From a checkpoint of a small image autoencoder: encoder patch size [4, 4], encoder depths [7, 7].
Rows from block 8 of the encoder, named by matrix and row number. Rows with one number belong to one neuron. Each number is 50 + 10 x the weight over its row's rms, rounded and kept within 0 to 99. All counts start at 0. After the name is the row's rms in percent of the matrix's.
# fc1: MLP up (encoder.blocks.8.mlp.fc1.weight, 384x192), inputs 0-191
# fc2: MLP down (encoder.blocks.8.mlp.fc2.weight, 192x384, transposed), outputs 0-191
fc1.154 118:33 45 55 69 52 53 63 36 54 44 48 38 50 38 53 42 54 47 62 51 48 49 49 42 62 60 58 52 60 44 57 60 60 32 44 29 49 49 55 47 51 70 53 40 54 58 57 61 60 50 45 31 48 41 47 58 61 54 57 54 47 51 70 46 50 49 42 53 44 51 60 57 53 65 64 54 29 51 45 46 51 30 50 52 29 47 52 46 43 42 39 46 51 50 36 57 47 46 55 68 73 58 63 61 54 57 41 65 56 53 60 36 38 57 38 50 37 61 57 70 44 50 42 47 28 46 46 79 63 60 60 52 54 42 39 67 47 55 48 51 53 53 52 73 62 48 48 42 59 57 44 68 56 47 72 36 48 43 45 32 42 45 41 41 45 56 47 50 28 46 79 54 50 48 59 21 53 48 43 28 47 59 46 55 57 47 56 47 57 52 53 43
fc1.155 032:62 56 55 46 56 50 39 45 55 56 46 55 48 52 50 59 54 57 61 80 61 46 38 56 25 57 37 46 63 42 40 48 42 62 55 59 57 62 61 50 44 48 46 27 49 61 38 69 60 36 61 67 44 73 70 68 71 39 56 40 60 48 51 42 58 39 39 43 43 48 52 39 54 59 55 51 63 66 45 35 63 43 53 43 52 48 58 56 46 62 48 30 60 54 58 49 45 55 54 54 58 45 40 47 43 41 56 52 47 58 58 66 57 58 61 63 48 42 50 64 52 58 57 42 33 41 58 54 51 56 62 41 54 33 66 51 23 60 59 41 68 60 46 38 57 53 43 71 47 46 60 42 33 54 36 58 54 39 36 53 44 45 65 43 64 51 40 41 39 52 53 58 38 51 43 48 36 46 51 46 53 39 60 49 38 62 47 61 27 44 52 38
fc1.156 114:60 41 51 53 45 60 63 55 27 44 50 55 37 58 52 45 53 39 59 38 50 40 56 48 54 48 37 48 32 55 59 47 44 66 34 33 47 65 44 51 56 69 60 36 50 51 48 53 65 59 48 44 31 52 46 55 34 57 59 43 49 57 61 59 50 49 50 60 53 44 37 70 49 27 56 62 44 56 63 69 36 43 73 39 48 60 68 50 59 51 52 39 41 55 55 54 34 39 48 62 47 39 49 47 44 49 46 47 44 48 54 53 64 47 56 50 62 66 54 42 48 45 40 49 42 39 64 38 44 45 51 45 46 44 59 36 58 59 48 29 39 45 43 68 37 67 47 44 45 64 68 56 50 68 40 39 49 39 52 61 53 58 60 51 46 33 72 51 55 64 49 41 53 74 46 57 35 63 41 48 55 60 71 51 54 64 57 56 28 40 49 68
fc1.157 109:49 48 49 44 69 49 53 59 30 60 47 43 42 47 61 67 72 43 23 49 40 42 46 53 50 68 39 55 26 44 57 42 49 58 60 60 53 43 39 55 53 34 63 56 56 44 39 52 44 52 31 55 45 55 54 60 53 50 59 33 63 51 65 48 45 48 47 54 40 54 63 54 55 34 46 36 38 43 38 48 51 36 52 68 45 58 47 46 50 39 47 32 39 46 51 47 37 58 49 55 46 48 43 52 37 45 51 61 49 55 51 58 62 44 53 54 53 42 53 37 45 59 49 60 60 47 49 62 47 53 46 36 49 53 53 51 47 41 34 50 42 45 67 36 52 61 58 38 44 59 42 49 51 62 43 72 60 30 41 53 56 43 55 46 63 12 56 53 47 49 51 65 60 48 28 62 29 57 41 73 53 51 68 40 51 56 46 59 44 46 43 19
fc1.158 037:41 79 59 44 50 51 51 38 45 44 47 44 45 39 68 56 45 58 45 78 47 39 51 45 53 57 37 54 51 56 56 50 37 38 52 68 36 64 47 53 70 62 61 54 52 47 44 36 41 36 69 43 45 64 58 60 61 61 48 62 26 58 58 49 54 49 65 46 61 58 49 57 36 55 42 34 47 40 29 49 74 56 57 50 46 45 66 58 42 66 67 66 60 55 40 61 42 38 66 51 44 54 61 34 54 59 46 51 61 65 50 52 51 41 52 64 45 25 41 32 46 52 53 68 37 43 47 47 50 49 40 44 49 49 40 55 46 47 48 49 55 54 39 48 45 56 45 34 50 50 66 52 57 62 48 59 54 46 53 43 64 50 50 50 56 66 72 45 61 46 49 47 52 61 38 52 53 66 66 55 48 46 50 36 25 52 54 51 38 32 52 39
fc1.159 053:44 57 57 51 48 47 38 39 31 56 51 57 54 61 50 59 47 65 45 72 33 46 68 47 72 45 57 48 49 65 41 49 58 42 53 66 46 41 67 58 37 42 32 64 53 49 45 39 46 44 47 37 49 56 53 47 51 58 54 60 44 63 46 46 76 39 48 50 51 48 70 54 48 47 42 50 43 38 24 42 43 43 53 33 38 42 65 45 43 52 46 59 56 45 56 49 66 42 47 55 47 51 54 66 49 47 46 44 51 30 50 72 46 32 37 39 37 48 70 53 57 53 31 36 52 50 58 64 73 63 41 54 42 54 49 41 39 43 43 55 42 55 53 49 47 56 56 76 50 40 44 44 39 28 62 48 61 53 48 51 44 48 32 42 56 46 47 62 71 60 52 58 49 53 74 64 47 50 37 56 50 71 58 39 54 53 51 48 55 42 62 55
fc1.160 109:60 50 60 56 50 56 41 45 27 59 48 68 64 38 41 43 48 55 30 56 48 55 54 40 74 59 52 50 57 51 45 54 46 53 60 42 37 61 50 51 68 48 33 54 63 57 56 58 38 45 57 36 56 45 40 39 31 40 53 53 59 50 42 50 49 64 54 44 49 44 36 61 46 42 30 48 41 39 51 48 64 66 37 50 48 55 44 62 55 40 39 64 48 59 34 48 50 49 52 35 54 58 63 42 55 42 65 53 39 33 53 58 57 56 44 68 49 56 43 78 61 52 48 57 49 47 43 63 62 53 63 52 43 57 64 50 66 39 53 54 45 61 42 57 39 54 53 60 53 24 29 42 41 43 65 54 51 71 53 55 34 52 34 42 62 54 27 57 56 60 44 61 48 37 63 44 56 64 23 45 36 51 56 39 50 54 49 32 52 51 52 60
fc1.161 038:63 65 58 51 43 66 60 43 44 47 78 46 38 55 60 56 49 51 60 70 56 70 51 53 19 46 64 51 37 44 44 35 52 40 47 51 43 58 53 49 60 45 50 36 43 52 36 44 67 56 43 51 48 42 48 66 48 51 35 38 62 42 54 54 55 57 46 36 42 39 82 58 62 36 30 49 48 51 46 44 46 65 42 56 25 55 41 46 47 47 40 33 67 55 42 46 56 43 44 27 49 42 61 56 47 33 29 47 46 41 62 52 47 40 30 61 52 61 52 46 46 52 53 50 37 61 66 51 50 54 54 52 55 37 42 44 46 50 53 45 65 56 58 73 61 49 61 46 51 46 73 61 34 45 48 64 52 57 42 69 53 53 50 48 57 50 60 36 48 45 51 44 52 59 41 67 47 59 51 65 61 57 61 53 44 55 51 49 53 35 54 49
fc1.162 156:71 34 45 38 67 47 52 51 80 28 56 58 39 58 52 53 48 52 45 50 22 51 64 51 47 38 24 51 40 64 49 44 50 68 44 39 63 59 51 50 32 67 53 45 52 62 49 38 48 43 53 54 32 52 48 49 40 67 39 40 51 39 48 37 49 56 61 47 54 47 32 53 46 43 54 57 59 45 49 46 54 48 36 41 37 35 62 31 50 52 45 52 67 48 74 51 50 45 48 66 42 43 49 35 49 50 45 43 50 68 45 58 46 40 56 51 62 46 63 47 49 59 48 35 64 55 45 33 54 56 57 51 43 50 48 59 51 44 52 58 43 59 49 60 51 55 58 58 43 45 39 39 48 45 29 37 53 80 33 55 44 62 50 60 57 39 62 37 40 47 38 36 50 70 62 42 54 49 32 44 42 43 53 60 53 46 38 50 61 59 63 49
fc1.163 065:56 49 67 52 47 41 40 60 47 48 53 49 58 50 58 61 48 33 44 82 51 59 54 49 41 44 60 49 38 44 60 40 48 28 52 53 64 54 63 54 61 46 43 53 57 52 46 53 35 53 43 52 43 64 57 53 47 49 44 58 48 52 51 69 53 48 36 62 58 63 40 48 53 51 53 58 42 45 50 38 43 41 43 36 41 60 53 44 57 81 58 56 36 58 57 61 50 53 52 50 60 44 27 66 44 53 33 55 50 34 36 58 41 56 69 63 58 26 67 56 52 50 58 72 44 45 58 52 44 39 65 49 46 22 44 53 54 47 58 49 49 65 38 31 40 52 51 48 69 32 46 34 49 80 53 49 69 50 55 56 46 47 49 53 39 64 56 52 52 53 61 54 56 37 64 55 49 40 61 43 44 54 47 59 41 40 51 37 43 32 62 43
fc1.164 028:37 61 49 35 43 43 39 46 63 48 53 64 40 48 45 39 54 57 48 76 63 41 42 67 47 44 63 53 56 42 68 40 55 39 36 58 64 56 53 55 46 63 55 33 31 51 43 61 46 30 44 36 60 46 46 39 35 38 47 51 41 61 70 45 69 45 39 38 51 50 66 41 43 42 31 64 67 48 36 51 50 41 56 50 45 70 67 50 63 40 59 60 65 47 58 53 45 38 60 43 54 68 45 49 58 58 60 48 54 46 56 58 56 47 49 57 41 47 40 43 63 55 60 45 39 59 49 55 51 38 59 36 52 35 64 52 40 45 54 38 63 40 53 37 54 40 57 74 59 40 53 43 45 53 57 46 59 49 58 49 59 47 48 57 34 67 40 46 62 38 60 41 59 39 57 63 58 69 39 35 52 54 34 55 33 48 44 37 63 64 44 49
fc1.165 073:66 48 49 60 51 54 48 48 39 49 57 47 53 49 49 53 67 59 47 73 49 60 49 65 55 50 71 58 68 54 55 55 50 35 48 54 52 45 41 35 56 42 49 42 43 62 45 55 57 52 45 36 49 30 58 52 50 63 31 55 31 48 49 57 58 48 13 54 46 47 48 38 49 38 33 53 40 30 39 57 47 54 38 59 37 73 44 44 50 53 50 50 49 49 42 62 47 30 49 52 34 51 61 50 43 64 53 55 47 48 53 82 35 47 57 58 59 48 34 43 43 56 46 55 43 47 35 45 62 42 48 45 45 22 65 35 49 56 47 50 46 71 63 39 46 45 65 67 30 49 58 41 53 65 45 48 56 58 44 51 60 49 44 44 62 47 60 70 41 46 60 39 55 54 47 55 39 32 51 56 47 71 49 50 51 39 52 62 64 36 46 54
fc1.166 071:41 37 58 53 55 60 47 65 56 45 57 56 47 44 51 60 28 55 61 48 50 47 45 53 52 61 49 48 49 43 62 76 52 50 35 61 45 51 54 39 45 47 49 38 44 43 69 54 67 40 55 58 31 57 56 52 44 36 36 52 57 65 34 47 55 57 48 70 58 34 62 66 29 46 59 50 62 30 64 47 53 62 37 66 37 44 28 47 56 52 56 34 45 48 41 50 50 60 54 64 49 48 40 59 44 68 40 66 58 52 54 44 57 59 46 50 38 28 47 56 50 57 48 59 46 54 70 57 58 34 55 67 45 49 44 33 58 37 55 44 60 57 34 55 41 34 41 63 47 32 50 54 44 59 41 45 38 62 55 43 67 66 36 50 38 32 45 60 61 37 45 47 49 58 65 51 60 63 46 57 42 42 50 45 46 40 54 69 33 42 56 51
fc1.167 033:37 45 31 38 40 46 33 52 46 51 39 61 64 41 46 39 59 54 49 75 54 54 50 59 54 43 34 54 65 41 40 56 33 51 58 48 56 60 39 64 43 36 40 42 66 65 62 40 65 55 47 60 47 55 34 55 31 47 60 57 68 50 48 37 53 26 44 51 61 48 57 62 65 62 34 45 37 52 55 49 39 62 37 58 50 46 36 42 44 59 39 65 51 44 68 47 47 52 43 48 59 55 41 44 40 40 50 38 47 50 47 64 61 43 46 36 58 34 50 44 42 52 56 51 34 41 63 58 43 43 36 66 54 29 57 45 61 53 27 43 47 44 36 37 37 51 60 48 44 31 61 41 41 43 62 42 44 56 40 46 61 54 55 52 52 40 48 59 48 62 39 54 63 43 41 53 66 48 56 53 51 68 65 41 52 45 65 56 33 66 46 37
fc1.168 034:45 44 53 58 38 29 34 47 69 36 61 68 51 59 73 52 64 46 58 87 51 49 68 47 50 29 57 48 39 48 65 67 54 55 42 58 49 44 37 37 63 51 29 55 50 46 41 53 67 56 47 53 57 50 47 59 48 37 44 56 58 52 46 57 64 38 59 47 49 27 64 42 62 45 45 45 59 39 49 33 49 58 56 54 45 57 49 59 60 45 36 41 41 56 64 66 51 67 53 57 38 36 51 53 41 55 67 61 51 51 40 52 67 56 49 56 63 50 38 60 51 51 53 58 50 44 47 51 67 46 48 41 37 41 48 59 63 45 59 41 44 53 56 58 43 48 48 36 50 38 35 65 48 66 56 62 48 54 40 41 56 63 61 58 44 65 35 45 43 37 69 46 54 44 47 59 50 55 50 60 44 42 65 53 27 48 39 35 55 46 41 47
fc1.169 035:63 55 45 40 61 61 41 41 41 54 62 67 65 52 63 48 31 46 35 63 49 43 53 47 35 45 49 51 45 62 42 52 57 43 39 44 48 35 41 47 65 64 49 37 75 39 58 54 41 54 48 46 67 59 57 50 51 45 44 53 49 45 57 57 65 68 64 39 48 33 46 41 65 51 34 65 53 62 53 50 40 42 59 56 43 37 40 61 46 61 50 60 55 38 57 38 43 50 44 68 63 50 57 56 51 63 52 46 58 51 67 53 57 64 34 56 54 53 33 54 62 54 42 46 51 51 33 35 56 41 40 43 40 41 64 44 40 42 60 55 57 55 39 50 62 48 39 43 54 41 60 57 33 46 30 39 66 47 60 38 57 36 62 73 45 55 70 29 58 51 36 45 56 35 66 49 44 62 62 42 47 49 38 53 26 49 51 58 58 54 51 35
fc1.170 101:49 54 69 52 47 55 45 41 38 40 49 47 56 26 47 37 46 51 52 45 34 50 47 55 32 47 37 47 41 21 72 50 66 56 43 61 42 57 45 58 35 57 54 28 44 50 61 51 45 42 52 38 55 48 48 40 59 58 75 42 53 45 66 41 47 66 56 36 42 44 35 56 35 47 39 51 61 42 39 55 45 46 45 56 44 51 57 64 50 57 39 49 37 67 46 55 37 56 53 47 45 38 56 71 38 54 47 47 41 57 51 53 54 56 62 52 46 49 47 62 40 62 43 53 49 58 60 56 50 34 49 52 49 48 48 55 61 27 53 56 42 41 42 57 42 38 56 50 35 66 71 46 52 59 63 42 51 19 58 55 42 54 28 63 38 56 36 53 67 52 25 36 45 75 62 44 48 49 48 54 44 28 47 55 45 49 54 47 48 55 55 49
fc1.171 031:50 37 47 66 41 42 43 57 63 57 49 47 43 33 70 46 71 65 33 75 43 37 45 39 41 54 51 41 44 54 41 41 40 64 75 38 58 48 51 27 58 55 39 48 36 55 57 55 42 52 50 52 42 40 72 54 42 39 55 40 46 56 41 67 31 45 46 44 51 47 45 54 50 54 45 45 58 40 35 59 64 45 62 53 40 30 44 71 50 69 53 50 63 58 55 61 65 48 50 48 47 31 63 55 54 43 52 51 51 36 51 53 58 62 63 63 58 39 63 44 60 50 51 54 34 49 54 51 52 52 46 49 28 35 52 51 51 49 70 42 60 68 41 42 43 51 67 52 62 50 59 41 37 61 66 65 56 57 52 60 63 51 66 47 77 47 45 51 60 52 51 48 59 52 64 56 43 58 51 43 43 42 44 54 39 48 38 35 57 46 57 58
fc2.154 112:47 60 57 50 43 61 54 52 51 49 68 36 59 54 46 28 51 55 57 21 61 44 47 54 52 57 45 42 52 48 53 63 44 43 48 60 60 64 59 53 69 53 53 64 49 44 30 56 38 73 43 59 39 53 60 50 48 38 55 54 19 28 43 49 35 37 39 50 53 48 53 45 56 54 47 49 53 38 64 50 75 65 33 49 45 47 56 44 54 45 42 53 40 50 30 42 40 54 53 46 41 42 38 43 35 55 59 37 41 50 54 35 50 51 48 53 57 56 41 32 30 66 49 55 62 58 57 54 62 43 54 52 31 43 43 43 37 55 43 66 44 45 45 42 47 46 44 44 48 45 54 53 57 46 41 41 66 57 57 45 42 49 52 61 68 68 30 46 50 56 55 48 45 30 69 56 58 44 59 49 53 44 63 65 44 26 45 56 46 71 34 59
fc2.155 071:55 60 47 45 60 73 46 36 49 47 43 41 66 42 28 59 59 44 54 59 39 43 70 36 54 63 39 56 51 40 51 46 60 46 54 42 57 60 49 57 39 54 42 40 36 65 58 59 41 69 37 57 45 48 41 71 36 22 53 37 56 35 26 39 47 51 52 55 52 52 44 46 46 44 48 54 53 60 56 58 25 50 44 79 49 49 58 61 41 48 47 45 66 50 59 42 46 61 31 41 33 50 46 40 52 64 71 46 43 56 45 51 66 48 69 46 45 64 55 60 58 59 42 51 40 31 48 39 51 46 40 46 48 55 46 31 53 62 48 46 50 52 57 54 47 47 61 39 30 55 40 41 72 43 43 52 39 47 52 38 48 47 43 70 34 45 50 56 53 53 51 46 30 44 44 31 51 54 43 48 44 51 42 49 56 50 39 39 65 57 45 47
fc2.156 116:36 45 49 50 60 44 31 42 52 25 68 47 56 68 42 51 42 32 51 37 42 48 45 39 46 42 59 72 47 38 41 47 69 43 54 62 62 52 46 45 43 56 37 65 53 62 40 61 55 38 48 53 46 42 58 49 52 47 51 47 75 27 46 36 54 53 60 50 61 39 66 63 52 42 43 52 45 55 35 61 31 45 59 49 57 46 62 42 39 60 48 57 49 47 49 57 53 43 47 39 50 58 52 54 47 54 62 50 46 49 50 71 59 49 49 37 63 48 38 63 43 50 67 61 39 48 53 49 48 45 43 65 41 59 48 63 53 47 41 55 52 46 36 72 42 53 44 37 47 57 47 51 41 57 36 42 36 56 58 47 44 55 40 57 37 22 16 61 36 52 49 45 39 44 32 54 50 64 50 45 60 47 32 45 68 62 53 45 67 44 63 61
fc2.157 120:50 53 43 60 43 49 45 40 60 58 47 57 49 51 50 54 44 60 52 50 47 49 54 46 51 53 51 52 53 59 51 41 75 55 67 46 48 56 28 49 43 34 69 54 60 33 47 37 37 44 26 54 46 51 47 67 52 52 51 42 42 36 42 53 39 55 69 60 61 51 39 63 52 43 51 44 56 22 58 43 62 67 46 41 44 44 52 59 22 53 53 47 44 54 50 61 48 52 52 39 68 43 79 59 46 58 57 50 60 60 57 60 57 49 53 45 52 33 67 43 62 54 40 43 47 50 38 61 53 44 47 52 46 48 71 48 54 64 29 34 40 49 65 39 55 52 56 38 42 41 40 43 54 71 46 62 59 68 42 45 52 73 77 64 51 38 34 46 44 48 42 68 49 53 30 54 54 58 49 41 57 45 44 49 56 59 48 51 47 32 58 40
fc2.158 064:44 57 57 56 69 35 58 52 54 54 36 50 34 47 37 67 33 54 62 42 46 43 34 44 48 57 55 45 45 34 51 37 54 56 42 49 34 47 41 44 64 88 43 52 55 50 51 64 59 52 58 48 47 43 51 43 68 64 47 65 54 51 45 58 68 42 50 52 63 59 63 80 48 61 48 51 61 48 48 50 55 52 53 49 44 37 52 48 61 41 44 52 39 44 60 59 52 65 44 52 56 47 40 51 37 61 48 45 54 46 55 53 56 53 63 44 49 63 45 75 38 48 55 60 30 34 60 51 41 66 61 63 66 29 59 32 71 51 59 47 69 43 44 61 38 59 60 54 39 42 45 62 51 21 54 51 47 41 70 55 58 46 40 52 45 61 39 60 49 38 47 49 58 51 45 56 56 40 40 52 53 51 62 58 42 40 46 60 44 42 59 38
fc2.159 075:45 44 32 45 55 37 47 60 49 45 53 58 25 45 54 45 40 37 37 55 56 52 37 48 50 37 61 52 51 37 49 46 35 61 48 55 27 49 61 43 41 64 50 52 56 44 55 61 46 82 75 45 63 47 55 44 64 36 45 47 59 56 41 74 50 46 17 48 58 39 65 52 39 54 51 38 47 58 55 62 60 54 47 45 36 54 62 45 59 52 48 47 52 63 54 50 51 40 46 50 56 37 56 30 44 52 46 45 54 47 46 36 53 63 36 63 45 64 53 39 56 53 53 34 68 60 67 60 51 41 41 70 64 69 39 35 51 47 50 50 64 59 57 55 44 46 49 45 55 38 40 47 67 50 49 59 40 50 59 55 41 57 51 56 50 66 55 46 58 63 45 53 51 37 52 52 53 53 44 54 60 51 62 42 19 46 44 55 28 68 43 53
fc2.160 083:60 42 52 53 39 52 59 59 41 60 28 55 59 39 55 53 52 46 48 71 41 52 61 64 66 27 66 63 70 46 44 62 44 48 55 44 58 41 62 55 46 33 65 37 45 50 50 47 58 55 56 42 68 49 46 51 49 43 44 45 42 70 39 57 56 51 60 41 61 38 65 64 36 51 37 48 60 69 45 46 51 37 60 45 58 44 48 49 60 65 46 52 61 51 56 57 44 47 64 44 45 39 54 60 46 46 51 44 70 65 42 37 48 58 48 42 43 62 49 47 29 61 54 45 57 52 58 51 47 53 67 59 41 46 42 58 53 34 66 49 33 55 62 49 39 37 47 44 56 32 61 64 79 69 41 44 60 53 56 63 46 48 50 47 58 59 70 48 52 70 55 66 46 51 51 60 50 67 57 56 64 65 40 45 41 55 27 50 47 69 49 50
fc2.161 073:49 67 75 56 47 69 57 67 55 64 41 49 47 50 49 41 38 46 31 44 44 48 64 72 31 43 57 62 37 47 47 54 49 57 43 55 43 40 53 71 39 53 40 51 53 39 64 48 56 40 65 45 69 26 55 46 50 45 50 36 67 36 37 67 61 46 41 42 36 48 40 57 39 58 44 43 37 51 49 47 56 66 53 54 54 48 38 49 57 29 47 54 42 48 41 64 48 58 59 55 49 73 56 60 43 40 39 52 46 60 47 46 46 46 56 56 48 45 48 46 54 45 52 62 44 38 47 47 54 48 55 34 27 60 56 50 48 41 35 53 55 39 61 51 63 42 81 36 59 75 63 46 43 51 60 54 33 59 30 42 52 48 64 46 54 61 57 44 49 61 58 60 53 56 42 55 55 59 50 52 60 47 50 30 36 57 44 52 54 66 52 37
fc2.162 118:46 57 52 48 57 50 29 52 62 30 60 55 46 73 47 64 48 47 54 38 49 52 35 34 42 33 37 40 53 34 42 48 49 57 44 47 59 44 49 42 38 50 55 54 58 58 61 45 46 76 59 52 44 50 54 47 48 45 51 33 67 50 35 47 48 43 62 46 55 56 66 34 46 55 60 49 53 36 58 49 61 39 49 51 50 64 58 33 39 33 60 56 51 48 46 72 50 62 43 55 34 53 73 61 45 42 50 65 44 64 52 72 51 53 71 54 44 75 44 47 47 56 52 52 55 55 49 60 65 58 80 35 43 31 51 42 40 42 45 57 58 47 43 64 33 50 47 57 49 51 53 44 38 40 57 51 73 41 50 44 43 61 38 25 46 43 28 47 54 50 50 44 44 34 55 45 51 44 54 50 43 36 54 46 47 53 51 56 35 39 46 60
fc2.163 075:59 41 50 52 27 64 54 28 51 50 42 56 38 56 29 57 39 47 45 62 54 59 35 60 52 65 75 49 50 59 46 47 46 43 56 35 42 56 44 72 41 45 42 28 53 58 65 42 55 64 57 28 39 66 51 49 55 39 43 58 50 65 27 30 59 58 48 65 62 63 54 51 37 49 52 49 40 52 52 60 36 52 54 57 56 60 50 44 53 54 52 58 33 50 60 46 57 50 40 59 56 46 56 30 58 50 54 39 33 47 38 58 47 50 48 67 63 39 52 43 63 53 41 45 50 42 41 31 73 56 46 53 69 49 50 45 47 58 43 51 49 56 45 56 56 56 51 37 44 60 41 53 49 49 56 29 37 49 70 53 48 57 61 46 61 61 50 42 30 47 47 58 55 37 44 42 36 42 34 71 46 59 58 62 58 67 47 52 45 50 43 38
fc2.164 069:57 47 54 26 57 50 53 58 54 34 43 33 57 67 49 39 36 45 45 57 56 51 57 50 58 58 46 68 48 50 42 57 67 66 61 47 67 52 43 45 42 64 52 54 60 66 64 40 58 49 64 39 44 57 64 51 35 47 56 38 59 34 49 32 59 62 37 48 49 55 36 42 52 39 54 61 44 48 64 44 55 40 64 50 55 56 41 48 45 50 63 54 39 45 53 51 52 68 64 52 40 35 57 36 43 51 45 63 69 48 46 32 43 55 17 46 64 60 41 61 48 69 44 64 48 47 69 49 48 44 45 33 35 52 63 41 47 50 54 41 49 42 52 48 47 44 43 37 41 66 53 36 66 55 42 46 63 52 49 62 26 21 57 59 48 59 25 57 45 48 42 50 41 55 44 46 49 54 41 44 48 51 51 54 62 52 47 60 53 49 63 66
fc2.165 076:49 32 53 63 46 42 37 43 47 54 62 45 33 52 52 50 37 56 49 45 37 19 60 48 49 64 48 59 50 50 78 46 55 37 46 54 60 63 63 58 48 48 30 50 53 44 58 40 39 51 41 43 49 52 55 72 37 34 60 57 50 35 48 59 38 40 45 48 49 57 51 61 54 42 53 41 35 50 55 59 62 41 56 48 49 47 41 46 46 46 55 60 53 48 53 43 53 46 45 66 43 68 41 53 44 51 40 57 64 46 20 65 61 55 42 60 54 34 37 63 67 55 58 53 58 38 65 61 32 33 43 43 36 69 44 37 53 50 56 42 60 45 39 51 48 36 56 66 57 47 42 58 57 52 53 60 47 52 66 57 47 63 62 63 41 58 47 64 60 51 63 63 34 53 50 48 55 61 59 29 55 29 57 61 43 41 33 31 52 44 58 48
fc2.166 087:50 36 58 39 43 48 50 53 55 45 32 53 54 49 30 45 63 71 77 65 44 63 47 59 28 63 45 66 52 57 56 50 55 57 63 33 65 52 62 62 56 74 46 55 51 46 42 52 71 28 70 52 36 43 37 45 38 49 49 59 60 52 53 52 39 66 52 65 46 33 58 58 40 50 64 72 54 31 49 59 47 43 40 48 47 26 59 56 52 40 62 52 63 45 49 57 49 46 63 49 43 52 38 55 48 50 55 54 56 39 43 60 50 42 57 41 41 32 52 48 46 36 26 50 63 38 38 38 38 56 48 50 53 56 56 47 45 57 38 55 54 58 43 61 37 40 61 38 50 47 46 57 49 61 55 44 30 55 54 39 33 35 59 47 61 49 63 44 69 43 60 58 58 47 46 42 45 60 50 37 51 48 63 49 43 54 58 69 59 53 56 52
fc2.167 069:45 54 53 59 35 49 33 69 56 35 60 56 53 50 41 48 59 52 73 60 61 32 60 45 53 49 54 55 54 65 55 58 51 72 52 49 46 64 48 38 51 43 60 55 53 38 69 73 58 45 27 43 53 40 50 48 38 33 43 57 59 62 69 42 58 44 61 56 50 38 24 54 70 71 55 57 52 61 36 49 59 38 73 54 46 63 46 42 46 46 48 40 64 56 52 48 28 63 78 49 45 72 44 35 54 67 44 50 53 47 59 52 72 33 46 36 53 67 52 51 49 32 47 47 53 53 54 40 59 42 47 62 62 58 61 46 34 40 59 30 51 55 55 52 57 50 60 61 60 52 48 46 54 48 61 54 47 58 61 41 52 43 60 54 38 50 40 57 56 41 46 55 43 60 42 50 55 54 47 55 55 45 50 51 55 44 59 62 53 64 62 51
fc2.168 080:64 46 70 44 55 43 50 47 43 46 57 66 66 56 59 58 58 40 60 66 41 49 71 60 58 46 56 67 52 69 51 48 34 44 48 32 62 65 38 50 53 68 50 63 58 69 59 60 50 44 52 55 59 45 37 34 46 60 53 46 55 43 50 47 56 43 43 47 36 42 62 45 60 43 56 53 41 43 58 47 39 46 76 39 43 27 49 40 29 47 48 57 51 50 52 53 45 65 55 55 55 55 54 49 56 54 52 41 51 53 72 43 38 45 52 56 46 40 57 43 49 46 48 47 48 53 77 59 46 56 63 59 48 25 39 34 52 37 41 54 50 52 57 47 61 34 48 47 68 58 50 48 50 43 46 67 57 56 58 43 44 76 63 56 55 48 38 42 56 68 55 41 39 50 32 58 69 60 45 58 37 46 38 38 52 44 41 47 54 25 67 39
fc2.169 078:45 64 61 57 52 59 43 56 49 53 54 54 45 48 40 56 54 48 58 49 33 39 49 58 65 60 49 53 68 44 44 57 62 58 45 58 46 40 51 62 46 57 54 39 51 52 73 55 57 41 67 50 47 63 43 69 61 36 68 69 38 70 77 50 48 39 54 62 72 56 55 36 49 51 52 83 57 57 58 64 46 58 52 61 48 67 43 51 60 65 46 59 47 42 58 53 45 66 58 50 63 56 41 49 52 41 49 52 52 43 70 46 34 42 43 61 48 46 48 45 63 33 54 38 37 46 54 52 60 45 45 57 51 55 34 58 57 39 63 57 49 43 54 54 60 60 47 53 46 51 30 75 28 52 52 32 52 47 39 49 47 48 32 27 53 47 61 56 42 60 59 49 44 61 63 65 63 31 44 40 42 58 48 47 42 65 57 45 55 55 57 40
fc2.170 099:74 43 38 51 49 46 43 46 46 33 45 44 57 57 65 38 38 62 52 44 49 51 56 28 69 46 53 51 40 61 38 48 44 28 47 49 63 58 44 53 50 57 37 55 53 73 50 42 66 52 52 41 51 52 34 38 51 49 60 43 50 38 45 22 35 50 56 71 53 59 55 56 55 63 50 63 48 50 39 56 65 49 70 48 48 47 54 37 55 54 43 44 49 42 41 54 65 59 52 56 39 34 62 58 59 43 53 46 53 63 55 53 46 41 44 50 42 46 59 47 67 58 38 51 45 40 52 46 57 32 57 36 41 56 40 42 67 60 54 50 65 59 17 63 55 58 42 64 45 55 47 50 47 33 58 69 58 72 60 48 53 44 33 56 51 56 51 46 39 49 48 40 53 37 67 48 58 59 38 48 33 62 44 60 43 39 50 55 46 32 41 72
fc2.171 076:45 44 56 54 44 42 39 61 46 38 46 61 45 47 53 62 57 49 33 52 45 63 32 42 42 52 54 42 38 48 48 69 45 57 51 47 53 31 40 61 53 53 52 28 44 33 52 42 56 67 39 55 50 64 45 42 56 62 64 38 47 49 57 42 51 52 57 34 72 42 57 60 54 54 51 47 52 60 33 44 75 61 44 60 40 56 26 58 55 46 44 46 62 49 64 52 53 57 51 43 41 56 45 59 65 48 56 45 57 51 52 47 33 60 53 48 62 55 49 38 45 39 40 70 37 29 62 64 61 60 34 65 39 57 25 66 68 52 41 40 48 44 43 55 68 50 39 37 40 35 29 55 45 39 39 60 47 52 54 38 66 62 57 44 52 48 40 56 57 47 47 58 40 52 58 37 53 45 52 43 40 50 75 71 52 51 55 35 55 48 39 47